config = dict(
    vocab_size=28,
    encoder_norm_position='pre',
    encoder_head_dim=64,
    encoder_layer_scale_init=1.0,
    encoder_inner_norm=False,
    decoder_parallel_block=False,
    beta2=0.999,
    epochs=13.6,
)
Rows from block 2 of the text decoder, named by matrix and row number. Rows with one number belong to one attention dimension. Each number is 500 + 40 x the weight over its row's rms, rounded and kept within 0 to 999. All counts start at 0. Numbers have three digits each. After the name is the row's rms in percent of the matrix's.
# v: attention query, key and value (stacked) (decoder.blocks.2.attn.qkv.weight, 768x256, the v third), inputs 128-255
# proj: attention output (decoder.blocks.2.attn.proj.weight, 256x256, transposed), outputs 128-255
v.49 381:505446464536500483482503411517500500554500485503504495521500500509512500500441557490495500362489526481500500575494500495544496500467383479452500506505573475499525500458500544528456500470500450498509483499479531465429503453522507511473502499626500471423502474508471515514341516380494562501501476463500509500492499539512440523629501500523559420526555550500532502531584500500500468499511
proj.49 609:500557500491519500500484500464500500500536410556567492500500534561498500500500462500515506504500500498500452462500501500441489517488552500500457501479497536441500441547473500500472500500512500524559497464603440531500490481422511462539494474434500407513475500500505507493461483482532498565536476477468479525526530500487495479408500539500464532500474464474500494502513532492559505492453
v.50 064:462500500500500503493500446500500468500500500500526425500457500500500487500500500500500500500500518500500500500443587525500500500500500460500500500500500500500454500500463500500687500557500500500500500440458500500500500500500508500500474500500521447500500500500394500559518303500500464500500500500500500630500527500500500339474495500500500500528500500500549500500500467500500507544458
proj.50 029:500500500500500500500501500500500500500500500500500500500500500500554500500500500500500500500499500500500500563501442453431500500482500500500446500500500500500500499500500500500500451433500500500500500500500500500500500500500500500500500500500500499500500500500660500500500500494500500500500500500500500500500500500500500500500500500500500500370352548500500500565500500500500500500497
v.52 053:500500500546500500500500500500500500522500500500453485500500752500500500500500493500500500500500500500500500500470548500500500500500500500500500500499500500500461500500500500500500500500500500500500500500500666500484500500500500500500500500500500433500500500500500500500500102500500500500500500500500500500500500691500500449481478500497500500578500409500500511500500471500500556532500
proj.52 035:500500500500500500500500500500500500500500500500500500500500500500709500500500500500500500500500500376500500626600500500500500500500500500583500500500500500500500500500640500500500358451500500500500500466500500500500500500500500500500500500500500500500500500500500500500500500500500500500500500500500500500500500500500500500500500500500500500393500500500549500500500500500500500500500
v.53 058:500500500500500500500500584500500527500500547500500500500500500619500500500500500500500500625500500500500500450500486500500500500500500363500500500500500500500500500500500500500501500500494500500572500500500500505500378529500500500500537500500500500500500500500500500500500500522560463500500500500500500500500500500500500742500500500500500500500500500500434500500500500500500500500621
proj.53 007:500500500500500500500500500500500500500500500500500500500500500500500500500500500500500500000500500500500500500500500500500500500500500500500500500500500500500500500500500500500500500500500500500500500500500500500500500500500500500500500500500500500500500500500500500500500500500500500500500500500500500500500500500500500500500500500500500500500500500500500500500500500500500500500500
v.54 054:489475489500535500516500500500526500500500500500500500500500437500500500500500614500500500500500500500553500500500352497500622500474500500500500524500500500500500434496500481500500500500500500500500500500500506500500500522500500500500500500500500500500500392500500650502500500500500500503525500386500500500522500500500500647500500525500500500500500500487426500500500500391504500488500
proj.54 019:500795500500500500500500500500500500500500500500500500500500500500500500500500500500500500500569500500500500500500500500500500500500500500500500500500500500500500500500500500500500500500500500500500500500500500500500500500500500500500500500500500500500500500500500500500500500521500500500500500241500500500500500500500500500500611500500500500500500500500500500500500500500500500500500
v.55 060:324500500500500500547500534500448500458500500500500500500500471500500660500500500500500500555500446490500500491500495485500500500500500500500500500500500500531500500500531500500500500500500500500500432500500500500627500500535499500500500500500500521500500500491563500500500500500500500500500523500500500452500500500500500656500500542500500500500571500500500500500500531500500496453675
proj.55 021:500500500500500500500500635500500500500500500500500500500500500500500500500500500500500500465500500500500500500499500500500500500500500500500500500500500452500500500500319500500500550500500500500500500557500500500500500500500500500500500500500500500500500500500500500500500500500500500500500500500500500500500500500500500500500500500500500500545500500500500500500500500500500500499500
v.57 083:500500500500475447501500482500500500487525500500500515500498500500500471500500530500500500488500500500500500500522526500558500505500500500500500494554500500541500522465500500500500500500500500500500530508397500500500585479500459477468500462500500577500500500433528507500500500500500605500500500500500556500500532500500537489542554500500461481500500500500500500500500500523474484500595
proj.57 049:500540500500500500500500634500500500500500500500500500442500500500496500500500500500500500500500500500500500500421542500499500500500500500500500500500570500500500300500485500500500500500500500500500500500500500500500500500500500500171500502499500500500460500500500500500500500500500500500500446500500500500500500500500500502501500500500500500498500499500500500500500496500500500500500
v.58 054:500500500500500500500313508449566496488500500500500500500500500500500500500500500500500500500500500500500500500500500500500500500500541500500500500500500500500500500500500486500500500500500578500500500500500500500500500545500500500500582500426500564503500500487612500500787423500500503522500500500512500500500500485500500500500491500500500500500500500500401500500500500555500500500500
proj.58 011:500500500500500500500500500500500500500500500500500500500500500500500500500500500500500500337500500500500500500500500500500500500500432500500500500500500500500500500500500500500500500500500500500500500500500500500500500500500500500500500500500500500500500500500500500500501500501500500500500500500638500500500500500500500500832501500500500500500500500500500501500500500502500500498500
v.59 152:502454504460490517500498482500445401500500500500505472492496542511500500486501500508500500436500514501504486500491618500533501437553500500530627501498498499499477548438500492553504500500500500535490509517438476460269501512491478439486443488512500500525508500546424500525553499500499503477507502484498466499468500520470506436485492419457533359592500469507502537518503461500486515526512
proj.59 229:496500470519500500500501420500488571487500501500480500566501500500567449500500500500516531500500549478500500651513484454461500510491499500521445511500500520398535349500603500506488431474500499498500500367500500468500490398539501478490501508532550558463492500468500499501498503500500501470513500518453469528487500500500491500500559518500499454415393603501563534519516543500500463501481
v.60 295:558521580449500513436501480500480500543500511407466496519529509503519431462500438487485461480517516523498493478415597580500500500530500499526535439495559470463461502528451526502538500551500493468481559482471506470470483500510548485457428447500554485501500493500414449500506488495528475421485496524545500579429534524447493370497472441521502500556478475500567512499504467489494523586430
proj.60 393:500475452518524546477495463518500500439530468500498519495489500559608502470508488500500470499473586506500500528545413443451573500415500506499359499499484518500473388439553500516462436462426545532500494469519500492500495444548482500523500528513500547408500530458568502447491477385507483486507489569500521461521495500527491500500475499500502501398429541497541467565578509478528497491493
v.61 049:500500352500500500500500458500500500507500500500500448500432500500500500500500500500473500500500500500500500500500454500500500500495500500500500631490500514500519500500500500500500500500500500555500500500500500500469500500500500500500500500616500454500500509549500500500501528500500714500542501484484492449423500500500500500475524443500500504500500500500507500500500500500500500500500
proj.61 042:500500500500500500500500500500500500500500500500500500500500500500500500500500500500536500587500500500500500500498500500500500500500557500500500590500444514500500500500500500500500500500500499500500500500500500500500500500500500500630500500500500480500500500500500500500555500547500484500500500500382500500500500500500500499272500500500500500500500500452500500500500500500500500502500
v.63 093:497462518522561501500458585500549500510505592506540384486500501529482503465500504407501512528483500520505500501458498482502448440500446501492598502499490479498500539426522394485500502477430500525499500552500500473384502527490528501509500582500500497530500436504544501500495499500487502499505477499499507433618500500508500544500435502461501435500543499501471522491567435500515488364501
proj.63 110:481506500500454476548501329500462500500407500494500507620509468500530456520500500500502500450501503449500500648561501500500500500500500499528500500500500554500564500515638500627500500446500365500500500500378500500615500500500500500500505572546500500500499500500500500500500502522500503492500500497500500509386500501500500499508532500500500391491479500532571558500500500500500500531500
v.64 159:428515433573505500496620500522524500499565556518500500500500488500486500500511508500497484548500467500504500500495504457492500509503500412495500500498500500566500502406553500500500473561494500500500496500564500428500500539489500523493500491429500560502500472500572500500635511476500505500503521564500501468523489548316500475500497505500500500479590500460486473434427500520536511455500
proj.64 173:500500500500500500493500500500500550500421500500481500500500399500500472501483530500500500461575500374500500500500500517456485522500516453500438494500500527500500287563600500500428500500500500529506494378500500501500551490527500474422500500500576470500500500454500500500621500574500500520500512500500484500500500496500500512581572509521500500500480500521500525501501518500502470486500
v.65 057:449500500500500506181500486500500500467500500500500598500500500500500500500500500500500500500500458500500500500500498500500500500500500500500500500500433500500500500500500500475500500500500500586500500500547500500472500452500446604501500536500500519500500500500639500500500500500555500500500514500521500500500500500514500543500500500500500484500500500500500500500500500500500500500500
proj.65 010:500500500500500500500500500500500500500500500500500499500500500499500500500500500500500500500500500499500500500500500499500500500500499500500500500500500500500500430500500500500500500500500500500500500037500500500536500500500500500500501500500500500500500500500500500500548500500500500500500500499500500500500500500500500500500509500500500500500500500499500500500500500501500500500500
v.66 170:445505435539509502452594500500500500567551549515500527493500454522490500500500501500467459526499485500534500501477526485506500555500486445460500497451517489573498500407500499495518472592500510500500500500495500491490504535492524500432500451473500500519490485517474491500543487442500501500506500526500535456502500524458500414612499500500515500498590500475492497469500500515500568455500
proj.66 130:500366478522500500473506500524500512500421500500500500501419500561500500500499578500482500498555500322501500501498501500458500500500500390485359496502500500554500409500551500502436500500476506500500499500500500500493570499602500500476475500500500500492483500494527500500500500500500501500500500523505500500526500500500500501606499560523500499523483500500500426500501500500500480502461
v.67 093:500500505514537500486500505433500500571500500532505500500500486500500500477500500546409500500465500500500500500500549500526495620500500500498556492465500500500500515430500500489500500518500500483500500500457500500500500500554723421471500381468500500500500452544471500554512500500471500500500500500500500500500536503441500460563500481500500504500510500500500572500500475500500537500501
proj.67 026:500378500500500500501500501500500500500500500500500500500500501549500500500500500500500500499501500501500500500498501501500500500500501440500419500500500184500500500500500500500500501500500500500500500500500500500500500500500500500500499500500500500500499500500500500500499500478500500500500500500500500500733500500500500500599362500500500499500500500500464323500500500500500500501500
v.68 158:594474583500502500500466472486469500518500500496500500500500500509523485500501498500500490500484537500500500491525500606503543551474552528500457500500520477500500449516453481536505467511505500499537540492449498500566500349639578500453500487422500484514499500500408475495447441418500501500500388517660545500500506500547510375559500490500500517513370500500500537511544658500500500512514
proj.68 225:500469500500500540500489527548500406433502500500502500457473500500527502470509523500500486500460500500497500494500500461523540445500488500479500418500500382562481535464500500500518500477451526500491500597451506503515500531527500517500500500500435553467500500507500500500383500482500500457397500528500555458500500497502536500504381500500537500500509541497500419500500445500500540534555
v.69 096:477500423500500500500529482500500500454531500500402531493500500500484500535500502485541500500500500500505555518500500439480505500500500411500500505519500500554500415500500500500500453500484500545500500500627500500500500500482443541446454500500467618500500500491609500449500500487533519500500602500500519474500451500500500585500500507500452472425553555434437471483483500500520445500500
proj.69 079:500536500500500464500603500500500500500456500500500500571500500500500500500500500500500500500525500418500500522500500500500500500500655500500500500500500571500500341618500500500373500500500500500500500377500500500500500500500500432500500500500500500500439506500500500500652503538500500500500514500426474500434500500500500514500737500500500500500500500519500500500500500500500500500500
v.71 138:463500500633537515424619500538500510500574536500470501492500459500440500497552512507500472510459500578530500500489500491557500531495441450500502501438500469500500431408490470460516495565500508500500508501500500498478500570497500621486519403446500500514470450500500488521502453480500560500500500500440509443530491525491500452500579500500500500488644403489453511474500478575480528468527
proj.71 084:500500500500500500500500500500500500500431500527500501500500500595500500500500500500501500498519500272500500500510500500500500500499500500500496500500500551500500465500562500517500500500460500500500478452500500500500544500500596500500500500500500500500500525500503476500500500500500500500500625500500499500500500500500500500541353500500500500601500500500500343500635500500500500501500
v.72 182:534488546449483500541483411454453500517500500485500489500485508492516491500500482500493500371500500500502513500546436552624500500455550577537501437508500434370480490500504500500501475498500482550523536500384500500592500459504504464481500500510513433500500500500474500500446477500500519499500494500591500492500522500543501493509500488500514500560421498501500592500611500463588500500516
proj.72 171:508500500500500500500500511509508500500525500500500500416500523500500540500580500495435500500479500508500491500498500441500500500500484413452525500500515450500500549447463500500500500501500500401494505590500597500494500571496560515500506500519464519500500500508500500500371500455500500491500412530500527465500472500500500500500427500500500650500526500492500448500500499500485500505500
v.73 389:408532502518511500500603500500491506500517576500491541484500472462459530500492500496500464498538452530550515503496500443505496520500500426500524526514492500522500535437564453500500500507451503549471478553570518454478508547413431547436499538492465509546500474500556504505557500484551505544501575472445463455553466511482500565504535518500505466427627500493472500470500459531477500407500
proj.73 399:448499499525509492521512499482482541499437499506497476536482495531500459500500503503442573499579500418520507561502500500484485506492506500503441506501500563460517409513562500500413500500532499500554470337536511497501511428503518421465473497500525500501425518500501510544548516539500485506536500499458463524500487501488493508505572521500500499507493501543520499506541555483509463473440
v.74 070:600500593500500500500510500500500500512461500500500493500500500500500500500500465500500500500500504447500500500500500547500500500653500535500500498500500556500500500500356500500500500487500500485510500500462500502521500482500560442539500500500500500686500515500500500500493500517466416379500488500500500528500527500542500412525500500500454488500411500500500528585500500500514500606500
proj.74 007:500500500500500500500500499500500500500500500500500499500500500500500500500500500500500500505499500500500500500500500500500500500500498500500500500500500500500500500500500500500500500499500500500500500920500500500500500500500500500500501500500500500500501500500500500500500500501500500500500500499500500500499501500500500500500500500500500499500500500500500501500500500500500500499500
v.78 067:500508549500500491500460555500417512468500500500500500520500500485500500500500498494500500301500500481500500500500495500278500500532500500500500500566500500500500731500500500500500500451500500519500500500500500500548502500498445471479500504500500500500500500500506500500500509500414500503500500515500500500500500500500500553500500500500500398500478500500558500500540500500500500500500
proj.78 018:500500500500500500500500500500500500500500500500500500500500500500500500500500500500500500810500500500500500499237519500500500500500500500500500500500500500500500500500500500500500500595500500500500500500500500500500500500500500500500500500500500500500500500500500500500500500500500500500500422500500500500517500500500500500500500500500500500500500500500500500500313500500500500500500
v.79 088:421502500517527505452550500500460500500537500508500665500515443500480500475500500508500492500500578518537500500500500495503500544500479500500500500467500500496500500482500500500500500508500500500500500512500552500409500522420500524427500427500500500500500493508500500500500432356500507548500511500473484443548500500477501500500559500500500500501635500500500576475524432500478535434511
proj.79 033:500500500500500500500500500500500500500494500500500500500500500501500500500500500500500500635501500398500500500500500500500500500500500500500452500500500537500500475500541500500500500500500500500500500500500500500500500500500705500500499500500500500500500500500500500500499500499500500500500500500500500500599500500500500500500498527500500500500500500500500500500705500500500500501500
v.80 070:542500441500500500500448508500521500500747500500500500500500500500500500500500500500500503500537500500479500500500500531500500314500500542476500500500500500500500496503475500500500500232500500447500500500500500500500486477596500500590500500510500500500500506500481500495480500538500500500500500500500500536500500500500500485484472500500500549500484500500482500529500584500500505591486
proj.80 031:500500500500395500500500500500500500500500500500500500500500500499500500500500500500560500360499500500499500500501500500500500500500499500500500500500500500500500604500500500500500500500500500500500500507500500500500500500500500500500501500500500500500557500500500500500500500500500499501500500499500500500486500500500500500499501500500500500500500500500500501500500500500500500500500
v.81 178:455502500500483500502497500496497500436517500492498550500500519472460501539500500449500520399512437500519500500500494427490500509481500464500496531560495490500500482500500500500500500500500500568500500500560500488541454517464416557398515529567488535431564500491505521565514507490500538568533518500470500491500449500500500630500509551509500458416537500490500490467500500500488489485500
proj.81 216:433500513500500496500503477428500536510472500500500501504500493485484480500500500520463584583563500443500500522500500499500493500512553500519500573472489638432514449500500500500489509500572500500500500467547500500501500500500500464500482500489500500523395512500475532547573510554500473511523534477402488500500500547500484553475670500500500500570500497529500517500491546472497472432434
v.82 053:500500422500500500500500500500500500499500500500500469480500500500500500500500500500500500500500500500500500500504500500500560336500502544500500500538500500500500500500500500500500500453434500510500500500500500500500500497500395500500500500506500500451500500480539500500421500587500500500500500500500500500500500589523500555473484500500500500456490500513500427500500519500500476555392
proj.82 014:500500500500500500500500500500500500500500500500500500500500500500500500500500500500500500501500500516500500500500500500500500500500500500500500500500500500500500500500500500500500500500560500500500500500500500500500500500500500500500500500500500500500500500500500500500539500500500500500500500500500500500500500500500500500500720500500500500500500500500500762500500500500500500500500
v.83 134:516500500479487499530401500493500483468472472497500482500500536500500500515500477488524537466504500500493500500508471500478500455500500549497500500613499500490500500515500500500414500417500500541500496500500500518505500491500451453520456563513500495397513521481519501478500502535509431500500500490500493632500500481582500631427500500500494500500363500501500485528500519456500448535500
proj.83 115:500622500498499477500500464471500500500521500493500500499570500380500500513500452500502500516486500690499500498502499500500500500500533645500626531499500509439500584500398500499542500500561500500500508507500500500500444500438500500507500500500500499523527500500464500500500500503500499500500500500485500503445503500500500500396589437500500500490507500500500596483493500501456500499499
v.84 092:437500500540500548500555500563500500500602493500500502484500500421500500500500500500500500500500500516508500500499500381500500537500500459500500500532500500500500483459500490500500500518486500500500500639520500500499500509497500649468500500500500504500500468500525387500492500483505515500550531483500500481525483677478500500500500500500500500454571500500497500461500462500500500469510
proj.84 038:500500500500500500500500500500500500500322500500500500500500500500500500500500500500500500499684500197500500500521500500500500500500500500500500500500500500500500355500500500500500500500500500500500500343500500500500500500500500500500500500500500500500500500500500500500586500500500500500500538500500488500500500500500500555500500500500500500501500500500500500500500500500500500500500
v.85 028:398500500500500721500500500500500448500500500500500500500500500512500500500500507541500500500500500500500500500500500500500500500500500500500500500500500500500519500432500500500500500500496500500500500620500500500500500500500500500500500500500500500500500500500500500500500500500500500500500500500500500500500500500500500500500500500500500500500500500500500500500500500500500500500500
proj.85 009:500500500500500500500500500500500500500500500500500500500500500500500500500500500500500500500500500500500500500500500500500500500500500500500500500500500500500500500500500500500500500500500500500500500500500500500500500500500500500500500500500500500500500500500500500500500500500500500500500500500500500500500500500500500500500500500500500500500500500500500500500500500500500500500500
v.88 054:554500500498495500562426450500457419500478496433500348500500568466500500500500500500500540448500500500500500500500500500500500473500519540500500500563500500429500509515500500500500633474500500500500500500500500500789500500500500500500500535510500500500500515500500500500500551500500469500500417500500500500500500500514500597482500500500500500500383500530506500500500500500500500526478
proj.88 013:500500500500500500500500500500500500500608500500500500500500500500500500500500500500500500500500500721500500500500500500500500500500500500500500500500500500500500500500105500500500500500500500500500500500500500500500500500500500500500500500500500500500500500500500500500500500500500500500500500500392500500500500500500500500360500500500500500500500500500500793500354500500500500499500
v.90 058:500475419545500500500500500500504500500500500500500500500510500815500500500500500500500500500500500500500500500500500500500500500500500521541500500500500500500500500500500500500500500615500500500500500500500500500500500446724500500587500500509500500442500500500500500500500500643500500500500500500500500500500500500500500500500500500500500541500471500500500500500500519500500500500500
proj.90 019:500500500500500500500500500500500500500500500500500500500500500500500500500500500500500500489500500500500500500500500500500500500500500500500500500500500500500500500500500500500500500500500500500500500500500500500500500500500500500500500500500500500500500500500500500500500500500500500500500500500500500500500500500500500500500500500500500500500500500500500500500500500500500500500500
v.91 150:500469379493479500530500496500500489408500500470460474500500670500500500550511500439503500500604500500500494508500504466487595500500500500527500553549470432522500445500500500500503488457470519561469475500563500499430460500518363546500537564608459532471529533479530500500500500511562548500500536479456500500500441497510500686467505524523500492386489535488483450500422520492500448510500
proj.91 074:500589500500395487500500500500500500500500500500500528538500500431500500500500500500500500500499500500500500500597480500500500500502704500536500595500492759500500500513500500499500500436604500500500500500500500500546500493500449485500500500500500500500500538500459500500565500530500492500500558500500447500398526500500500500484750500500500502501500500514553500500488500500500500500500
v.92 119:503500641433500457500419500455432500500373491500500500503500500495500500500490386500528516371500500500500599500500500500500500485500518542540500500519500500433500532581497579500495523456500500517500500500498513547545500499500470441500500602541500483555500538500447521563496527518500475510438494500500426524442521500558412634500514500500500421575438500552548523500528468500465500500500
proj.92 071:500500500500504500500500402500555500500558500500500500500500500500500500500536500500500500643498500693500500500500500500500500500500500576500500500500500500497500632432371500414520500500534500500500500538500500490500500510500500500554500500500500501500500500500500500500487500500500500493568342500500533500500500524500500385398500500500500498500500500500500500471500500500500500500430
v.94 116:500509500568503500485513500500500500587500500518500516500467474504500500493500520505484405507495455511500500500531500500565500538507492500371490487469521500500500500469500500500500500561500500433506500500494500500500500500500582500491500436450500478510492394518500500500500500432460478500500500601529537500500500500500500229593500500500500522515500500500500500496500500500500553479500
proj.94 084:500396500578500500500500500537500500484463500500500500500413500635500500500500605500500450499500500476500500500499500500500500500500483480500385488500500247588500500500501500502500500500427500500500500500500500500475500500602468500500500500500500500476500500501500500500500500446500500405471500550527500494500500500500500500796439500500500500500500500500500500521500500500500500501501
v.95 081:432500782500500500500500500496483500468500500500414555500504475480600500500500499500500494500526500500500547500500500500500500500500503430500500500505500500500500523500543500500500500538500500500500500511500500500500500500465338500462500526368500500520500500500518521500508500473607500500500565562500445500500500500500500647507594500500500405500500500545500500500500483500465500498500
proj.95 041:500500500500527500500500500500500500500500500500500500500500500500473500500500500500443500601500500500500500575500500500500500500500500500500500500500500500500500461500500500491500500503506500492500500284501500419500500500500500398500500500500500500500372500500500500500500500499500500500519391501501500500500500586500500500501500500500500499500500500500500500395500500500500500500412
v.96 053:500500500500500500500500500500500503507500500500500500500500500500500426500500500500500500500500500500500500500500500500500500590500500500500500500500500500500500500500500500500500500500731500500500500500418500500500500500500623500500500500500500500500500500500500500584475500500500500500500500500500500500451500500500415500500500500500500500500500500500500500500500500500500500511500
proj.96 010:500500500500500500500500500500500500500500500500500500500500500500500500500500500500500500500500500582500500500500500500500500500500500500500500500500500500500500519500500500500500500500500500500500500749500500500500500500500500500500500500500500500500500500500500500500500500501500500500500500500500500500500500500500500500500500500500500500500500500500500501500500500500500500500500
v.97 037:500500500500500500500500361500500500487500500500500558500500500500500500674500500557500500500500500500715505500500500489500500500500500220500500500500500500500500496500500500486500500500500500500500500500500500500500500500500500500493500462500500500578500500500500500403500500440500500500500500500500500500500500500763500500500495500500500500500500500500500500500500500500500500500500
proj.97 006:500500500500500500500500501500500500500500500500499501500500500501500500500500500500500500501501500499500500500500500500499500500500502500500500500500500500500500500500500500500500500501500500500500500500500500500500500500500500500500500500500500500500500500500500500500666500500500500500500500501500500500500501500500500500500570500500500500500500500500500500500500500500500500455500
v.98 042:500500500500500500470500493500500500500466500500500500500500500500500473500500500497500500500522500500500348500500500307500500500500500500500500746500500500500500375500500500500500500500500500500500500500516500500500500500500445549500500558570500500487500500444560500500500477500549500500500500500500500500500500500500500500478500500500500500500500500500500493500500509500500461504428
proj.98 016:500500500500500500500500500500500500500500500500500500500500500500500500500500500500500500479500500500500500500500500500500500500500500500500500500500500500500500500500500500500500500500500500500500500500500500500500500500500496500500500500500500500500500500500500500500500500500500500500500500500500500500385500500500500500500731500500500500500500500500500500500500500500500500500500
v.99 051:500500500500500552500500500500500500476575500500184500500500500500500523500500500500500468500500500500514500500500500500500500506500390395500500500484500500500500500419621500500501500500498500500500500500490500500479500500402500500415500464500500500500500500500500500500500500490500502539500550500500500468500500500500509500504693500500500526424567500472500500461549500500500500500500
proj.99 013:500500500500500500500500500500500500500500500500500500500499500501500500500500500500500500500501500208500500500499500500500500500500501500500500500500500500500500372500500500500500500500500500500500500500500500500500500500500500500500500500500500500500500500500500500500500500500500500500500500500500500500500500500500500500500500500500500500500500500500500499500500500500500500501500
v.100 085:421500461500500500500500500500500500418420500500308504500500500603500500553474507500500500500552518500500429500500500476452561500500500500500500500536500482570533398482514500520500474500459500500500493493594500500526401497500417500500529500500438557500407500473543500458500500500520500500500677500503500500500500545465500500500500500500500500500500516469472387538485500400541429500500
proj.100 048:500500500500395500500500500500500500500500500478500500500500500500500500500500500500500500485500500500500500500500500500500500500576631500500500500500500500500500500506500500500500500500557500500500500500500500500500500500500352429500500500500500500500500500500500500500548500681500500500500500500500500500354500500500500500500691500500500500500500500500500500500384500500500500500500
v.101 119:424500473577500500500512500500500500495548511500500510488500500500493500500510500500533499500517500571500500500493500465500500523500500477500523505500500507500500500482509498485500500500495500526473500500573502478361472581468425553499500500500468500500500500500530500500541500500574551500500536496445500470565461500431500527426500500487500442483565500500471493380500445526500500500500
proj.101 061:500500500500500500500500404500495500500443500500500501544500500500500500500500500500500500500545500400500500500512500500500500500500500500500500552500500796500500326502575500544500500500500500500500500335500500500500500482500500500500500500500500438500500500500500500500593500500500500500500614500500488500500500500500500569500500500500500500500500500500500500500596500500500500500500
v.102 059:500515556500500500368500508500500500523500500488500500500500500500500500450500500500487500500500528500500500500500515512500500500500500500500500500500500500500500591540500500500500500500470479444500500500500613500500500500500500389500582500361500500525500500513500480500500500353500500500500500500500500500500556500500454175500500500500500500526500500505500500500500500500440500500500
proj.102 016:500500500500500500500500500500500500500500500500500500500500500500500500500500500500500500500500500500500500500499500500500500500500501500500500500500500000500500500500500500500500500500500500500500500500500500500500500500500500500500499500500500500500499500500500500500500500499500500500500500501500500500500500500500500500500276500500500500500500500500500500500500500500500500500500
v.104 140:501486500430423441537363500500476476500400444476500485502491521500534500500500509500503546462500500470467500500534489521479500442500500581509451499562488506489499489601489503503498513435500500500500500500475500523625493432517500462511551547516500454489500499500451500500409530517497459501491467500517499548470518467578497538499499500500500500516381500515549485572532517483502500587498
proj.104 147:500524500500500500500500502500500500500607500495501498499517502452500500500500461500523500502394500710496500500501499485500500499501500514500570500499500460500500647500365500482525500500525501500500529556500500500499466500500485500530500491500500500500516500500499531500456500501500499500500465500500524500438527500500500465443501456469500500489500500500500577482424497500500500522500
v.105 031:500500500500500500500500500500500500421422500500495500500510500500500500514500500500500500458500500500500500500500498500405567500500611500500500500622500500704500500500500500500500629500500500500500500500550500500500500500500314500500500500500500500500500500500500500500500500500500500500500500500500500534500500500500500553500500465406500457500500510500500392500500500500500496500493
proj.105 012:500500500500500500500500406500500500500500500500500500500500500500500500500500500500500500500500500500500500500500500500500500500500500500500500500500500500500500500500500500500500500500549500500500500500500500500500500500500500500500500500500500500500500500500500500500500500520500500500500500500500500500500500500500500500496999500500500500500500500500500573500500500500500500500500
v.106 053:500500500500500500500492500500500500562486500500500500500500500500500500500500500500500500500500500500500500448500500500500500500500500500500500500500500441458500500565500500500460500500500500500500500538500500500500500449500500500500500607500500356500500500500500500500500500518500488500500500500500500500500500500508474542500500500500500295500486500500500500500520623424500500500500
proj.106 017:500500500500500500500500489500500500500500500500500500500500500500500500500500500500500500724500500617500500500500500500500500500500500500500500500500500500500500513500500500500500500500500500500500500500500500500500500500500500500500500500500500500500500500500500500500500500500500500500500500500500500500500500500500500500500500500500500500500500500500500500500500500500500500500500
v.108 171:571468500482493447513374500500500500503467474499503492500500503523526478500500500500500528478500539482480500500525500548500529472500504563500500500510500500500500479522500500500500500481528500515507500482379478523514500437604520464570500500513518500489500509499500500530459500529481464489500480500520500534481520477523500457500491494500500529553359500505522500536548525441504530631500
proj.108 134:522500500496500500500500501500500500500538500500500500474500500465500512500501494500507500502421500583500500488501500500500500499500500500500626500499500409500500614500454500500500500500500500500500505615500498500499488508474500527500500487510497500500579500500498500500474500500500499500500488500500500500500517500500500500498500418500500501500500500474500505500411500500500500515500
v.109 032:500500645500500215500559500500500500554500500500500500500500500500500500500500432500500500500500492500500596500500500500500500500500500500500500500500500500500500549500500500500500500500500275500500500500494500500500500500500517439500500500500500500500500500503500500500500500500444500500500500549500500500500500500500500500644533500500500500500500500500500500500500500500500500500500
proj.109 012:500500500500500500500500500500500500500500500500500500500500500501500500500500500500500500616500500500500500500500500500500500500500500500500500500500500500500500500500500500500500500500500500500500500500500500500500500500500500500500500500500500500500500500500500500500500500500500500500500500500500500500500500500500500500500177500500500500500500500500500194500500500500500500500500
v.111 086:521500398500500500500499512500500500546471500500524467500500522500500500467500500500431516517500508458500500500500500520535409500500442566500500500500500475500500500573500500500500509500523500500500500500396500525500500500522685500571500477509526500500500500527471500539500500510421500500500484500522503531459511500500500393500500495500500594551435500500531495538413561500500567500500
proj.111 026:500500500500500500500500501500500500500500500500500500303500500500500500500500500500500440500500500502500500485500500500500500500500500500477500500500500500500500578500499500500500500500500500500500500796500500500500500500500500500500500500500500500500500500500500500500301500500500500500500500500608567500500500500500500435500329500500500500500500500500500500500500500500500500500500
v.112 046:500500449500500500500500500500500500500500482500500500500500500531500500439500576537500500748500500500500500500500500500500500500500500500500500500403500500500500475500500500500500500500500500500500500500259500621500500500449645500500500405500500500500500500500500500500500500500461500500500500500500500462500500500500500383500500500500500500500511500500500500500500500500500529500505
proj.112 012:500500500500500500500500588500500500500500500500500501500499500500500500500500500500500500500501500500500500500500500500500500500500501500500500500500500500500500500500500500500500500500500500500500500500500500500500500500500500500500499500500500500500500500500500500500500500499500500500500500500500500500500500500500500500500499500500500500500500500500500432500500500500500500500499
v.113 171:578486563463500500531361465500409480509488478485500500571500520511521476500500423500493500423526553500500500500516500591525522500469533605532500479509500500395500463535485500500500500481515500500529524500426500500500500444542502483504521500520522397500500500507441497537423432501500500489500475486568500500494529497553500486486500491500517500565334500500500592515521500461500500523512
proj.113 146:500500500500500500500500500500500493500557500500500499477500511500500564492506500500500500519427500592500500500500500464527512500500500500477558500500504465500500649479463500500508500500500500500468500643500540500500500546487511548504500500536439520500500500500500500500328500432500500500500500500500525500500500500500500500500400487500500519447612500490500441500500484500500500513534
v.114 187:508479406503491505534511500500508500495500499537499500492480500587528562567500566502462500537500488481500480480500531464401544499509483466456441475522505493673499479455521513497503456500457523503512462413564457504533486502514500495500528498476487528412500499463568500483520507474508500501500525536567534489499477491488500448597450500500500503467505538490484345500446538500568500440500
proj.114 295:500529500500443500455504507505483514488500500475500500500487454472500496503433504501514501471515500479430500500473523540456446500559564470500500490490472472500500474565500532496458531500576500500563568500500459521500500500538330429399445500500546500500501500488500500500612501578508500500500500510486500500372604500500500500508645482500505444542497506501501571500357507500476449510500